From a checkpoint of a small contrastive audio-text model.
Model: log mel input, encoder arch regnet, encoder activation relu, encoder depths [3, 3, 3, 3], text encoder width 320, text encoder layers 8, text encoder activation gelu.
Training: normuon at rate 0.01, 2700 steps, batches of 128.
Data: trained on simulated sounds of rotating machines with and without faults, 39062 training examples, 8.8 epochs.
Rows from block 5 of the text encoder, named by matrix and row number. Rows with one number belong to one attention dimension. Each number is 500 + 40 x the weight over its row's rms, rounded and kept within 0 to 999. All counts start at 0. Numbers have three digits each. After the name is the row's rms in percent of the matrix's.
# q: attention query (text_encoder.blocks.5.attn.q.weight, 320x320), inputs 107-213
# k: attention key (text_encoder.blocks.5.attn.k.weight, 320x320), inputs 107-213
q.39 099:494425446477537538490559466527563504524500491452480460477502417519539394443579492514591494540565449499542545590592545490446529567508533519464466521484515563470487529510510517498428532451562543465519477555466561480426556521546509522528459524425519463625482429490518507520501504522451493481505506485471515473506468503502502
k.39 091:540505451549563490489516512469465516466471545515465546468484526570519542498564472518585454505530588452519507498531485451460476581496504496513495439535497452410498494543515437553461486468535483485591529448508541506581511519490551518467427504471498487541493583470445508567475499541520468509532471544484481535435509493477523
q.40 105:483443492432485405549520530497466445449454543461456507482462520458519464549544543533499469558482538497533478552435544524488414499450518500505507433473483532509472536534539487454522540518497513510574516404490460486488525481575498518490483572402578432528487544486519488544511544484481532480589547561452493550481471474490483
k.40 105:467571461502520478493561500564488514539579482450486506433460462464407555607486481494498525481469527497423447509505547444479574488461479475522492516460530460501537503530472471509527420513539509486493500498521479492535559572508492469466479611553491486468451526540515498465523513488564510478532494494531474542438491435511541
q.41 095:478509469535480509573510493554555469533554411447485506493476505477435556542413519481560474507468457499500448427459582521466482577482440506502517407486428495445492489474481484512543452483549518498501477464463447599512447518472475481523533532518528520498470503447405432425526468549489517476464471532531505470584514518562508
k.41 094:467496498505484536486488453529479525515459552487513563496536572533529493443462522459480483426508424481468550518442476471527513517494431481443454507502514451475574571512466535490450518519446497565485494490456432518498485488589544567392502456539536520487512547434449519498460482488436540495452476516490495435494474465512485
q.42 094:497559557487511481441492490461474503390487562498479557518479421468510516451570540488444460591442465512476543512443492469511506540530491536564464471443486526528515510543539498521500430523505449435447470490543460517482562542557460489484473464555560471514554475459561530535503518485412496507529461546451427562499529416572546
k.42 105:455502424607436516466540496582484502541511519531532490505462497542473472528416428535494547505440540496532450466528497494498480521471517480553535466490471466525514485497513461531602508460511529543609505574450493511532517484515477581471437518448505498494507520469472482460486520499538482458515525501471463470472458577484438
q.43 102:553578556544455504460497514536489474501542543485477537530437487465439529512503472565475547507437469481480521448524477506486484543499416529459515479474553457502473530515441392516567449514525520455451464548523445536501511483507470551575410539527479465528522533614510512473512576446509508517538472544465509462525536474535587
k.43 105:539468424514519465499477600511455543524447463424494482528497501462487448559505495552494520521506518509513453528538498522508491534523555456508491510523459504474471494500524546508526495543560564528486496477498511475535486512492484493408448556483550494527501477433538572462586499441502479482552581494567471520479453535544428
q.44 094:477471516525467435563531445511438531519455459484526515526565479493508557453473441437439513457421562415480469477505559486445530503481535486494590481529488527552507510445508511477518578536527500497452534513487556542546485542447547566485524403537482469465488483504486512463505456522529528516401436513432498527502494527521546
k.44 098:394433462428447542492509430457532487467493519518511495529521544549510497475519605523479478521487409463459476515457496536498509457445498512516451518512480458531567465520512549500442502513457458526516522537530525581469440441465520455514560455478520491555498484541501469487545514478579485467522476536528483516562558444537541
q.45 095:501461580443518537487452531505455440459454542498471493453556528514469490389495474555451516481470494506564526487477490485513493510588528460534506489516464481519521521436530501509551527542525520556573519508482561533562427545471521541451459508479529525513539488480506470528529511467467548515456431543412430529528527526604544
k.45 085:449495550557475470516541458508498458464476464465550562452512526521464538527431470451490463577503445475475578514538523440520503543467454526524469542524532458507528532513502505578502460516518479536525471559542491460477521492453568479536450469466463513564532462493536481499532537505470435519532478510501476498496537475560573
q.46 096:461513549500514494479484551551430492540500447563619522459608489470487491529507533480457454465512452491451472549487468463480527463529556529522534528536457567503450440424508476479482545481510536476433489495387427534483593504392438499463479450509434543455502498499509485491474540533486588467489525496529482477495562449483444
k.46 094:494507520458512636419494541490534432536469504572531492519505429442474529443497510524507529497523515493522545513589427527559499470468566492513540473505475465481466438588508507424521469549455478504512561498475449514453518543484491516464487452475474450493501520539427501460451500458526524497492547543481577535470491520480528
q.47 105:510474487510495564448479432551549523452473563484469517533489491471462522444522484505524513500529464547514525439544417570465519511483413421452513515519565481499518522566497507529547556501415397501465501543561512471539495473460486490462446384516544506463505516556539538531445525481493493480473422514537490528484466585499497
k.47 101:403531467475418470474479523474504426471471526470583544498502484551492538597431523512507500528492440571452479532471547455475508462515475568472503512533499554504521493432493524496470462413588525535464480532500471520531511487548499504599482521469523487504496457494464515471514490494511489520486513473503488458571593502495443
q.48 095:481447595514517498494558490522446525514543534515486498493533475545500530519445596532474434468562529501429448609524495481490554501446529527515494493516480517554466528469509483482431482490464522474455523499419468513481472453526476482552562511492427474432493457483501503475518510570540571525468605405437486544513515486494474
k.48 097:489468494533462488509497490570531527466469507540473522490573471489497498483477545531495545532456553586505486569528439504543549462467513486520511540502455491511431453558458503483511451433513432487521474486549527397471486463474458504498579503485555457503485432510514514581546545553479560524551490417461574646555474427478497
q.49 108:510487553527497536463560467589529461513501519446479480517513435435514466480446597527478479555534544556441508593503470476538539540470502515495509549521498518515418476515518487492412504506452454418443488455520482425445560478501444475562595450437420486458579409574579500522525514514552524533534561479473509553470517497441425
k.49 102:528456495485506521545513488436566535465493381414427500464468490463492504546559520555521492527537549513476512516530448526493464475508534520474561459480524520501503525476454453456432561543505521497479529470538499523497537451538473456605513459472427441578498500500447484492447477421490446477515552492485576493475454467431504
q.50 105:455526549511486482511495433470500437544495515552614556542545508503592574496418510452458509467573513498543502493496442494521510452523497473496435478517425489461566538449523421480521522507487535594466495535441523469557530411467484549485515514520482513465546525448449465511493464525497485484505519465460496530436528499455430
k.50 095:529552481521493513499524535532550496501484560634612529510512515520527478532528510524488486510493547489535445554516523545494472443442497520463557536437541575509415475579477585494525449472449476532480438484520498527534473413515465535482585492582454548454519509535470535453550512491512531453527521535488524541491525476489505
q.51 117:483508497494543505460455521496460541495445506579559532491560569570557480507534516503469525430508477495517584473534526465578491494443415512565523503497498528479536491464449498463438523563540576503553467481432533524536450508554554491459477483524525530461524515491464498506476418576464472559453427558504456386480496565539566
k.51 102:484450497499511473592462515429527520478489393436492468429540541534527475504511500545543475595523518526570478525462439520469528487512497519460550537480503518517438464549532475456532488465490464507489554543583528476499448412517494468555551486469534434494475517529531496532499492476584479459524526455541450508589482516440565
q.52 102:536469529513467493465492526358520490499449534488441423499487524471493506451521479454487596478498507493495528515510576567464512451520460537512475493507496554441543461516546513555510487431500500486556558446535495511550529491457548457457459493512501552513515498497528454523530443557473496457480517536483446427488393476498490
k.52 094:459523541492453473500461473507519500509518451512483571483536557566476501458522502481477590530496425513540483534459498484456517471555533461509464485571465548437461433543432527515524557513444555482566498526591474491504415531501552528426520430553538574366524499539535534443501475531534558599458475431590472460492503501507553
q.53 099:520487487522496492537443486542489529620477532551517473459480462519464518468541568493502484514478495516521436574551507533482527478486501551590526550561547518447504442474515506514454425530484528450506436451475582516421478514425439592442478557499514519479531506471517507523402471507505546502480476484515528419494507509490459
k.53 101:496550476521532454629510563509477497535506589483518505534489449525520466581502538564512497471504539490474495538554476510453447462508512500476501509493458545478459491523515547496511440538505529474528439542443548499528510482534515499560431470502474501472444383459568549470424487452513570541577531589529549637484458449469483
q.54 119:528486442484491507486568606480515472479514571501567462519390503536535541525534491524462526501485469449556451415471507519475469502490510504518530501553529436498577518522456466537471536438440477483520469471513488431469579496482552423540502495483527466520490544501519554422513563462508515550527552482525604476447510447467475
k.54 132:556505503504506480501529505578518557494589461460459506517512472428456445491441495503555507564490529554513492484522583543514515469507563531566452487516520540531467448495485459442571539502560502499494529433519472531489507544463455586481485608515494527589448470521555474510518504500476475432463516534440479504574464481525501
q.55 105:508557471475526480439461503483453557486451421471504466471466530402480496555531547444561530470483557576471515506550555518593540516529465460503530538500524446575536461436538541536481438451451483478464447491470463451488511439467541557500535513517451499480522482510517535520511487479514473500465476483487518459525425459507525
k.55 099:546467506458499521590430509498486491490499489505465495496526471527518539437503493506477486478397529470541511395524587473507439520519557491512525513484521517547477479423503469467447455567483519465503511492457530481427472549444451412545482433498490550542463479474513486530568480574525546519492481464509511489485498475549506
q.56 097:512503491538539540502457459520552542488565395514466537538511527486488476522522529497531512525552510530454534524467548507477535523581551557475478527520430490505499478484523487451455508476539567564509530499491525501515542535520504488541503595468499516536462472473442448504559456449481515460441608497446493485565537448496528
k.56 111:525490496420529466491525512426509507484476530504450431516464541492563516489580469464519486405491506528513517418489480423497446487493486458485557408551440526466558563482465455542538523519437556470523521490514581499517518514494481470458576435548516478487591508552495482509463485531488502485497436521485452424420473568480504
q.57 096:462439509479538453523552539476455500529570494454444538530571504507489524479517514438566451480518510489536482563441524551472480537520512546529517474444468539446532466540510562550453469502519532538514432457529509445473506487499514405496573541462520513459513579473531499493480491557454427470597470486553452494480480465485512
k.57 107:551537507526500515522481489470497461482432524518498516505555495586520591464510451496482475501472487496490552488501500490535524541505476520472490551466556485495427503494490488613475482512545435452503454507461479564523467429495499493594502439524458525441484472510490472507514483520585506517514479538487525568510449473452525
q.58 103:487496443467481520513503499490523412461552564500451549526525477493506566513440427567428471529444516467531492483457450570548548491513504529490450515516540489455500497530479477463499494519580494525527511439501500486599460503528551468563450492512528453443518571525510493518523496475491463488477464503516474581504567542526487
k.58 096:443534493537494444495548460464482488533466463457527524431484399467552490510574540514488450496532508513494435491421509486515482468504481461461464494515513509496527544502621499499549547473492491458451457522533531430499558449530536490462532581514486501432576547467537562535438476473424476507503496531538531521521544579464511
q.59 106:513533419496490507528497510472577498552542498435480519495525509512498521525411464543539513462540491489519440488525477571511515523497487424470516535558508527499429477584425534536507473510488477504511552577506468480495440506498443479539515403475495520406463498479464479453461511501608518510532460518550577518468458548415466
k.59 104:454529535443505428471517450455524438528513486513489515458502470498470519475572574478466534494564400505488487470486478480501442506479525470452473516512501485501484507514548504485421487450470527470402491494542444541512491535507487469558526475555559477499482494519484479538483466553440541615535506478490506494507539427493527
q.60 102:513576503532540537441476437469511512451439524473561512479567562518500456579526553437460478496524527525468560563515554424536481469468487511478502522435541526514501532524493512505483479489440448492454525474516442480445572468550456533533526520515516524531544487427473520524507472580518419489512506445512440506513442550449485
k.60 089:480540453470469504485457515532469487524580522550532482549505459495514463411382501458541468481522512538542449534488526529503582506502571522560522521499505518524502439490475476430537529433492458581526551480455532488466403540569495535510514567434452487471515547508473530498508484504489496437428469445438461475519520547471475
q.61 101:461563475474509524467497489454558431539492424545454458486455454487559503463454511505486550515519481479458490517466590558453482534566501437470458560476528515553473485472551557512436529460466518427517498638503541520522499526485462498481518482472499557502500497385480498479502455467487529464524550578461572541533523446513489
k.61 103:480517498471533484475501468493464565495557420500439491539424501552490516565503551501465515529535481444477574463545512499540412498567474508533500492544440468496492465471543485442376515515454489480493510520505475535447438463539530444560503488487458497486452506537498436528481518518479488487459430512501523496550500529500563
q.62 106:462399524550479465573483512513460498441556492470447450537503462573477491455495497504430534483462473475559457486503458527501448471510483510508468455518543423486502483508540520481523518541527554501490501476546475552513380526573540461513578560567445432524487533541473558473466496406469484521531471495504494527493557524519525
k.62 106:452409517562480465561579466549457516516533531498543471531476598477492482521512451527531496480502524513467489574412507474474531554492514504513540476484562477502536473439438488499515536557518532501452439444436514476483507482446493545474502560441549509497496508414581522482524552518502521443595485455476463497518526501555453
q.63 107:577582452523552464502492535461524594529535484504551496476472570533455493508432498494527506487464537513498495453466462382563470532460541480515516508491522471553508498470517460576504424497528475493467532527528491450458485505525513480555510565494492481477480473496507452488507468406586454506538556463494484467540504529438491
k.63 105:558474590475514502536479531527446465521526522504445462452536525411479521405535502464477487447595529529546492507494474559566498561469548471418528461452474530471531518460483428546532559487463451504491486399537471462514521516495444518587529458471539470544496533464527481524516497458495459501484512461456464506483467522471429
q.64 078:515541525465435565432486515498549520437453568519537467482603564411440423473470503473487563540465442477469461515492513478509494522503525474569456504544490454466525495472474487519523437447523510470504458518514473486540554545454413489510426544414525544487573519471537512519484440535494485534511570570494420471511530467520484
k.64 085:435461452455472528458485498556557485456431549479479493390400482403583453459553479495483426483468462491458411496489517525532556458504536569469460486448555497522393514527517463498535494508541447524494484517497450424505516527508521488455608484516564508498417480526454479473491486489428488543507423493494519452462477470428495
q.65 096:543591552467489497422458508478526516512468516506496516528493493455500457463517456484487504499553409492521554545453461496559472478503538483512444531530480497517477564463482514528569541477504457486504501523524487469539483492502480505432449507526469530435588544456509487560492502503435501514537525591485515461519503533517424
k.65 088:507437532496467469529536456520479459514507534487584418507492491490543493496451520561524507473507521498505532444541554462479511531523464590555532438484499516481475485521509533471462585486490579470485468494559510480484589456482489535456572568480522511576485452462470521367451516527507478540495590422470515469422480432529492
q.66 079:497472453528471409532445519502505567488448444537601521455451499511467441580438519439535558514536506487407471512533427467524500547522470513488515495500531453482572472520440470442493491542482561540523447494470558463439528450513479447476564523453445526464551502532477514503486502485527463554455543493486575554561435488580524
k.66 080:549514516547519460516527533509480487519462404500491461513501463539489552477456530480554484514549501504545546472490500557519449532470426465480511474541480539486586497456458568453548451600572510461515487487472505494492480488476515485499559483545447436474516547563498485472519476485470470449440437480520477456461464526507493
q.67 085:551574534474455517493487459475555546507515452487512460519482458493510525518484495479514502520538438445475483519474475463579585524497530476489473553541446496416424593509466471479519471527458502506470444545470473444539485474528492534545488506485531462445489498505526551487514502465384512505496472481485481461558560539502559
k.67 079:390472445510582533559609432485500552500496537454490443534494503506469515533454479507502466450486497528474530531436533463482495476555515542541450500494558469607570496529482464519500502451515504497443517496461557525528445499521493554519430431563563503474451516517473425550441517579453480483454505479494416423509570443483521
q.68 090:518492477494531496461520540490482428496457523529534496461422505590462451489512458472455534470525447528483456499473512478483455529464475474479506444494469464530531487558553482535435582486490533446489519487566509476509490426500474477499515497583457528557468443514586512522540568480492503507546591528499551571464486555476530
k.68 088:558472494460548509417552498429571496514505504483434541464434461490454411507522478474522471490478457486418482462484535527502500465511450460470458495527490493460518504547487452458505446531572526479552422513466509487483500545488511572491466456566477515525479465517474492464537507544418479519494458497527535423428499529520492
q.69 091:521480508501550482499520534515494500501493461525522543455504465477481545541484541564501470426535537470495460432515508530517449499531510499483512503484549468454549504507504492508448522550490477575518457473455431489494442583511563522403493452586513548505461504511519476573450531403486452496497426473497541502564543546497499
k.69 094:574504518495464545459499546508493553555515429497464439505628558454477489428513543391461454530519539538515492557506477518458539486432579544485460512553466557527457503464498541553526508464477521509533499506494521502469497506446488521509519484451518490565521520544523468500460473542459464530536552584419492501483479540443476
q.70 104:512587496522515464511482501482525487534505493452508563477480480463517447536530531504477533539490450473596538485554497485459556512505443455451533517505412522557501537560519422513558564491482585508483405547515537447529499499468484579449460496519519429490530554515416499449498522529476521548450526512477529477472426525481559
k.70 104:479520517485516438515458499504517506453494541469521490446494536556515521465508393516497534608426495488484466481488532466487502592522484516496461457464472533461567491477477411481554543511543609468402507531484478529549571492536496489505502428464574472479475524488519490441473546494531475505427509520487471528445568428479481
q.71 100:497468476506493496471497468496406509489530479565413548468563550500540487470498475516472426478476476491495555552527464588511516477525475494510473420508492436532456481445497592495469525502533432536546497474511478479496517516469511518479539469499504548517451459503466512546497481519409519481500483487469458555523446464543436
k.71 096:491476496490505509547531486422532511453523569500485448562503530458448577544482478505539505431416546514450501471523465486509451496599493544467478559520451496565458505504476514471482490434440518575486482504542490538493513523500547480455518511484458478578525593502520450532557495501488560440552473463496569437483512456482524
q.72 101:500463479448524463553523552507510545483521471551601473504489460508535567511512516428550447549441498434508429512451477457469476437522516537539546509467423509527527472558504527465560474479429562563591461509513509510446513517453500506449516576480511528496445530531538437452573496470518532488519481439495523483557510508472509
k.72 110:444537472499478574511501481482518556536473553528496522551495514479471500547442498491502512450501567480483486487544454475426451447456543455452449531560466482508533516518524418445500493494502507550512509517499574535481541491526524446496481470498455463498440542495590543579532476507570469454529400513539481469462541523502416
q.73 104:488519535485434525448571519452481498519528445551608447537470489564542478465487544513431559510554537564481486469496568517472534546448474441582543507555516481477475579522496493473504487542486489437544572553443519437503535519480560465437470493472501508558473521451581513506462473517494481484510523527530527432488469476510485
k.73 100:462477422601563522486491506482486511517489471532520488595554475461500419516502525532516490509530489511444514534466471544545471458502500508529554547499497504494457385495473538512468565508501525450487521426391439474451465531536517540458519506516473542416543494512462507487445484558469402482553445512420434517519521501482422
q.74 110:506495473434555494538550480577547577506494432496548469523528492508476552499510538556490470505439455438493496525397498499514432472481505615409490574499483545553502518568467597495469537474482459511433439437533528467405532535504467529566522411447541514434544526536448462476538532452552417481441476506498490511542556499478505
k.74 103:573502606508471495439504467522531529479473460492472519531540483498441508481454554433544521531571572545489490442512498552559509509482500406488481535487565423509619607502450505403546421525513494517485537492502521512549456434585555473508533536501461472490472564471537515512475483478563423448440512474496554535511526464552534
q.75 102:526486466577446455433507508609478457504480561551528454478491473546448509466514522524496459515509533529506469503527471503483450499446472457509463430484467503421529581487465481483503536461538541492468493543457567451556543489524534467518483409531520479523469472534493554516575503508447501482520546528560459488442501485518427
k.75 103:511440443503512516508476501490461526510507507523572540507542507497529466510517408453432515446509438544527574508508514564507496449501435470495536498505454532525497431538481518540418561426459477503558520464485420500514474535520498538416499521531501575449492541563479494512502451522523441550522545515531467558558525558500482
q.76 106:463539485513472506586512561435479445497500470518463544483517542465521519459494393513513473527438507454477580487543500509465447493424458546523514426566483435523490496462537487547497512508453466528469447545530529483513533540491459434536495473487510499445464477477508479571471473474514493515472511522507545548484496454502559
k.76 101:457505461535452536468485462508490455481522398486413531451493488562572540444464556471530526574487484516545536480519595441530529448475466498487508468435513432473506511488547508525493486495446531502537451562484526493554447510494512439517558534528462579458458523563490457555466503497496505476406509505559529440540453526506583
q.77 093:522487519489445520509431477426487540561449476473497557545460547553534521408520388378484513479453528490515554480568564510544525484468478553534568482561484495494490545430505474534477542511468493509453493564474537474498530550605519448428487502551557478414512421493474482546429498492505510491532505543492526487524505555560513
k.77 091:480491484487482501495450507529489446529540469453471519502521431589459457530508577531497455526535500477529523569434524509520521504562520564534526524481585505518476519477499510550452468531472466550460497488537471473474478505501524547489446520439496487481506472512498519492458515460538520463519440493403488459525459489458512
q.78 094:548480528508499434439471548529425474454535526527477487478548479437516471504520546556551510540514544554588545482478417460440535525523487495474467433485446548473511523554511442500566499523548567475561562486484534479545497522518505508517455439414552490531569481507449511454533554556469578477470553549504491512486509472476449
k.78 100:522503487523433517487470527555556558555556402467571497524498436498543467428452514457489526439437468436482475480539590516498584444486506441487520553487550541540482413518476546496458481375450498452578467489513518490517439486544533511505561501578476572470553528393510509446555475552554470489494581550531478461548489553544462
q.79 104:556472571585504481532474517480510473565496552476434542535452560491590489453496443521496516475499537506555537536566559548523439492522469467478496489539481542476542496457528432523457527532589467509521500469504500554599457520522505482517454492482536507439514407453484497522497512566498485476495434461464483546455503473570411
k.79 098:526543494435498457498497553512467465456513447476497504473542455485505490528556528473518500587462469503545516544510510460482456523548480558463497475463491482481436396520503500611462511450468507479470486491566491531498443508468457497510484477489466465529542493567518593474539550452540548539520518427530504506538485494409510
q.80 086:557498539477448465451446482463518485437477490487518472557524504515509519520488524468461532486492511509478516490460462485531511498528511532547501560554503462504478578495507509496516465487517385468484519499488521484551521498493491530379483516473438518448532528409550504499463517463475484555490505476474471452550525513440442
k.80 076:586532541525517446495574470456484482451489461547549524455463498503465492567501501511497474520533523491412437488531514470494465549550420466512532449510500486529507470484546530508481526538511566455489533554527524562554479488490505602552455591493424474532524493453491477469581524522496546422483506516519515533462445570479494
q.81 090:449462481557502521550567441523538453449473481434541476465518514503500469586469556504529505539515566480441472449514481508494568541522512431492510559470509483458489443459467546489386457559503533478532458560478506511472536467514472555552485517461493528539518526476542492527494504494508491506513505481500487547460503419485511
k.81 081:489514539468518493545535466509492537463474470482459527507416495436512579497555501508545516539490568524451478457462498505451484542549492513543554455447571417458463472539561497452410507515508510472440531559542499483432486444461427484480533561462461448561537483471362450536524591479536512460504446387481471550529545463491524
q.82 090:447462478577497453525521516538534510474510491487536509483470499479475472522442544496560521531482555505506464446490538499494556509511473553477497486490524515500524463503503488446425447562462589474542481481498517529437493489561538459576513508476474440569460508479510503490503500538484461507474470424499526502462461447542564
k.82 085:432469525424470524419524479515532508415504598531453516502405473531544418512524533479487526514572418562502434536546558443485516505432530529483470418517498494507469523545510484439534497513474482462500477498486483500450488494477496470578465506493554533555483461494477565536553490493511474550538534523498516531466481559453530
q.83 081:428479488556484467537507496629499506534455476488507504450515546567478529524491539473549503489576500522494469471506519480435467524520538455475496506466543524468488465488490483482467510517499520538510434479428516505403494518531503527565486482537533471493518497482535554528502509532564453470517424447560487546463522473538515
k.83 093:511597591521497463505441506539431522524538416471521468491521484524512593460551490540453521453549504517636451480510427521504501478449536478524584441489467484455562454512483568369528502583505521484487499589514449544406555524499475475525596540512414510428574490532481490525499503520500509443525441506501515480443535507532504
q.84 097:493516512562490499474465423480489558510543486587429546522580483465481441453560486472485453582473551524482471511557520521438536502525555456540526566450552498541469481436512533526549442485488515578463502482434499500495540513474483544517510497442490535493508500456496515500504501513510570492504531498468457498486528447497508
k.84 103:474517566501467462489576466459487544544610487460420501533573476514449523584483565491470535455476513488498501510512490518487556554607449482525494494523516429587452492448464444457537491458458458470525484529544471550567502495472454529515473517438578451503482511480523529512445507413510520518552478462495457521618492497511509
q.85 091:468434493491570552469515484494532476513550548454494448537545527549439470509515473531486511489502543499444498519518513512473461500529528461419524528500541511468483507531499517543552432491528536626438580498504529556527508555536622479568503540493535503561432518549489493484483492494514550466460443432552508460524518508527482
k.85 097:533501508486485534543501529508449486567473432496449464533453495422431478532493473518452508482529446488469472514507475473433538416454513515551510445586533481511523523540548592561554498500449448527492550579536539397473489559463429415456453518559482569422564502529506469511475528435539560543491525443524607497500447561544508
q.86 097:469416485471501555567500490550485468553448522502501561489505563508459508463483492544453517474534485467533441504551520506481519468494490503482525529502527518500509411493501472543428439511463527467433486496512441613496467470446475487543544506595523511509493463502536499460512450467551501448567500481506459503488519521478414
k.86 097:625542516515511456455453493607515416540491530509533576536464516547510497469468504428522509512542461524537533505547462487524421483433445483513558499527484527427511579508484467504518573532503478519492495507490536452509515493488469540483467466548532502471481450437515517548541580510501483539450504546505505469485511463548473
q.87 099:524498503431541482450548501425529476532568517464548520489456468487580552512470472482527566549486458529444472530448540458546522521527508509457469475523464481481549539460487559495580484475508460508495554508494456523402510516496499449463569448535521489536495518512422451532503556496492487562450494542480555506468509545482531
k.87 109:476455532514545538456462551578466494524496516483529473452546434495485502485514533568536426529452485555463459489372410526547490524471546467487437529493533492453431494530423497432606485532528443524488518522442494535504488566556492549511454497435553484498506547450493434526449520469493474547523438540393434514540523445561484
q.88 096:514540470446536555480438495432516497498494508506503479449419490531499475508457545491574524456571442460362409522445558468518476476466549430548506571498486442466512554451517479516481472437479505477450562477487523590461525488476475536501517575557434511519518521506481523501522493503526467466508443525466475486403504498427574
k.88 103:504531497486508426470583459489465512479428547493509529517514524493567539498577478564517526503505510530540548474486464460493482546472424463489503481487479540425485566492454496624494570570452485449542487571396483524494505514495490453506487482402478505473500413542491432525508501611484514557549493474513494537509458454509516
q.89 114:531476514531449483552480546470452505521549480486395438533514523445509485544469515488501439508500516580564556518580533516539514537559505488519483479440576504541487429496517421517447412523525449487542491457448521444602528446528471411548479577441517481472491495551480494503460414503434526522585550500462468476479421485522524
k.89 121:416444465464516532556464548476514515483466537529480465484484589475490515460480502487496487480480479390545486506513495475476496494507545527519529503513470469539499459465508564549397524470484471488473501495499591424441598507458440475496495437511496494581497434469508577508485472497468546443561524522538537500538493524492529
q.90 105:490523511443532544461421429538481487440507508476512518516468476488407489485574433464487563412516530533459506506437497538574524466474509489512450455512492483513412528505515517498592550545513567465487532490525509486487381469521496547475522488523428457494547470490532489441466510569578471514518481514525463538502522501488481
k.90 110:564526519489507464508477483456528488431510514491556523478473475554533528499535433508442506435545440485469568504502553512520524547500511568488495495525535541503472533467502510533446456513556491509517531394542446528557518496507534513486474459505539502514526476450496490451516465534471535577544570506482525523445512555460525
q.91 111:546496505467518524460457447542440539492500580466476499518490473502489432506579498474508467482524525558512508545521551535521549490476492449518501461453506548572473490508478454454508523447503499428562564443441465484540442466420562438494497492457487520541603461478521495469518451538498471500543524509514447539433482507456456
k.91 098:528524528473547511432504471463542474435522588528507497522473526513511496469516503501418512479454505477421509540471455517555451469515495532490489505501450556503455509448469497461468474452572545447438545389521493506478497496544526447549522463527485485490481442459449442460526488558454504561537506538524545499420498535469504
q.92 089:457476499495476543581512551534567487530513563568524509543507536462453498491513526522497529468470435442423484466503535524471548542496492501515499546495475528524477481513482560455462458445458487485487438495611497529538492514489471531547536454540483556493551540483544536498556542495564503532422447572492521460447506486481535
k.92 102:495526557478526497478621533456457408492540557445550475521508456481459519501540501549532491560487463546452466469458484501469473557490520513538538486476512564493538501534510462479597417528532518516565462544466447429531498457541451584495496481436516474499498523541529467512489470515449543519448477439533490530501513462483568
q.93 095:499491443549492411498487515536529537487512519484481502510588506464496488428516500519519501560477523480585474513518443429516472503456537548506461444513523570557523435535491538535473499581534468485536542533467528464551490449539402511516440478443514482521430507432482463538521526560481475524522534475539527451559509511529453
k.93 104:468461460555533561553450524539452528541505465563551490431539515443526507491480538502491496527519472427542449489527542565500451429475499519502497504486477400522481463481523521498436466477583491532520483491594479530554502557479515463472456499521512526526487509567458553479514512441561490472499512518510441485485519459492467
q.94 117:503541517453504463482517527429564482426515501504516488483481539476499576515443520542500533499483449511555520407446505457463495471576453571523534548519537478480546461517488545484501456507476458502497549494618453546470523474487489545463542537547448441525502566499474523447450540427532548473453525486497576459544534551453567
k.94 106:490492456514431510572552485497526539514474500479450464479448560506491532549450505484491554472450619468520458456479534389494555518463581420529449530542493516506517522536487491529564487512455460480539462511483549510530500487507488506545545529536508508474430468431562569460495529470435539429415499500507433572514432542545552
q.95 103:434467526529506552464528405544524559458426460465446439495527438513442528582465498465496441486506505524487506565465427491482485475535528528469473540444503536521440533497507507476471529479536485521486502510506448488425438477505497529494485545470456453437493530531487500506459504431517490512534481511533448468608494534512515
k.95 108:505435467444541456594456489491481520526433480534449482502458532503503507469477433434510458472571548486601525518554504508493503543564484490469505543495502522497581590496532478488512509526516487527470572477500546495525540446477536426459487507557480459540532563467519565451497473472499520434486526498540563564502488545544496
q.96 104:486511421527445500444506431552469499472484486499555433527498553510574443551508457488460479528461467500514539482483428538400543476507453496463472440529439539564582554526514468448465501528543535499435475527500486521461589500539506453498541533482448492462491474555525508452495547570508497544492474486507523503508449503460433
k.96 089:417387492502516377515536532564470614573513468501453513533435481506513517463529499521515427511533516513504535477437561520506486475537499504541470543516500528568434448535509466461483493511542532530483520485530467472441471555499494486510559495463444466487492490552612548468507452519521517505518473468462548515474547523501521
q.97 099:457430449475501537516543500509543542493463503506445456487534475585515485471484523483431425509516557508586509505457517550463500431565547466536478487511539515582551524510475531455538479537489499536468455532500520496476537469471524499488542450496469436522593586497487567443558533488459460417505454500502510521436522493509441
k.97 096:514410475490529436493426550552455545512459493481505535533503497510524507450471508466544472516514499488556535537484564544517461480529490519484491563500412518507474533502452505465511480546527523539538461443499477480527482531533514510534507474541465446538533499531508580481477503479561464530525489525453516521516464558488545
q.98 112:529484499447461457508463559515432526497515522500540477532525561520442503514480572444466496534543413439546479474459566555551487520516510521448508469594513602491520425533467469552470522543512499513414516510478540512531531497489469466470526494553451484486518506502479533468437500501479465516568377540541455462501474504472400
k.98 101:486568466514461443495499493557519481526485491564558493411455489490532509521477557519499511504491499451486538516513418453521517554520515471493453510499507504469536461523527470541469543503535520534522553529505509531420570408484495529504544525478496432506481483556505528517533507529526439570481557489467485532505552539485504
q.99 098:539498433465453483513483481519482539512490504511472473498509428497464463519471525520550451562557550522503471464482454475399480463516511486486448496550488551547511566512486510541532544479510492501439489447470522454471503493540509465492541462479487457523525488461412490469564443525519421487483473451545569430465513500493400
k.99 097:488421490537500487479505577456456496487465485473455481487441518553508469450551512487506521548485572450507519490499510556550545459503515538487470545525476498574466487580494469539443527505518502551540511515519482499424564512541600582532445459468510464479509460518552418505483444509455497538481494477495528501449496563507542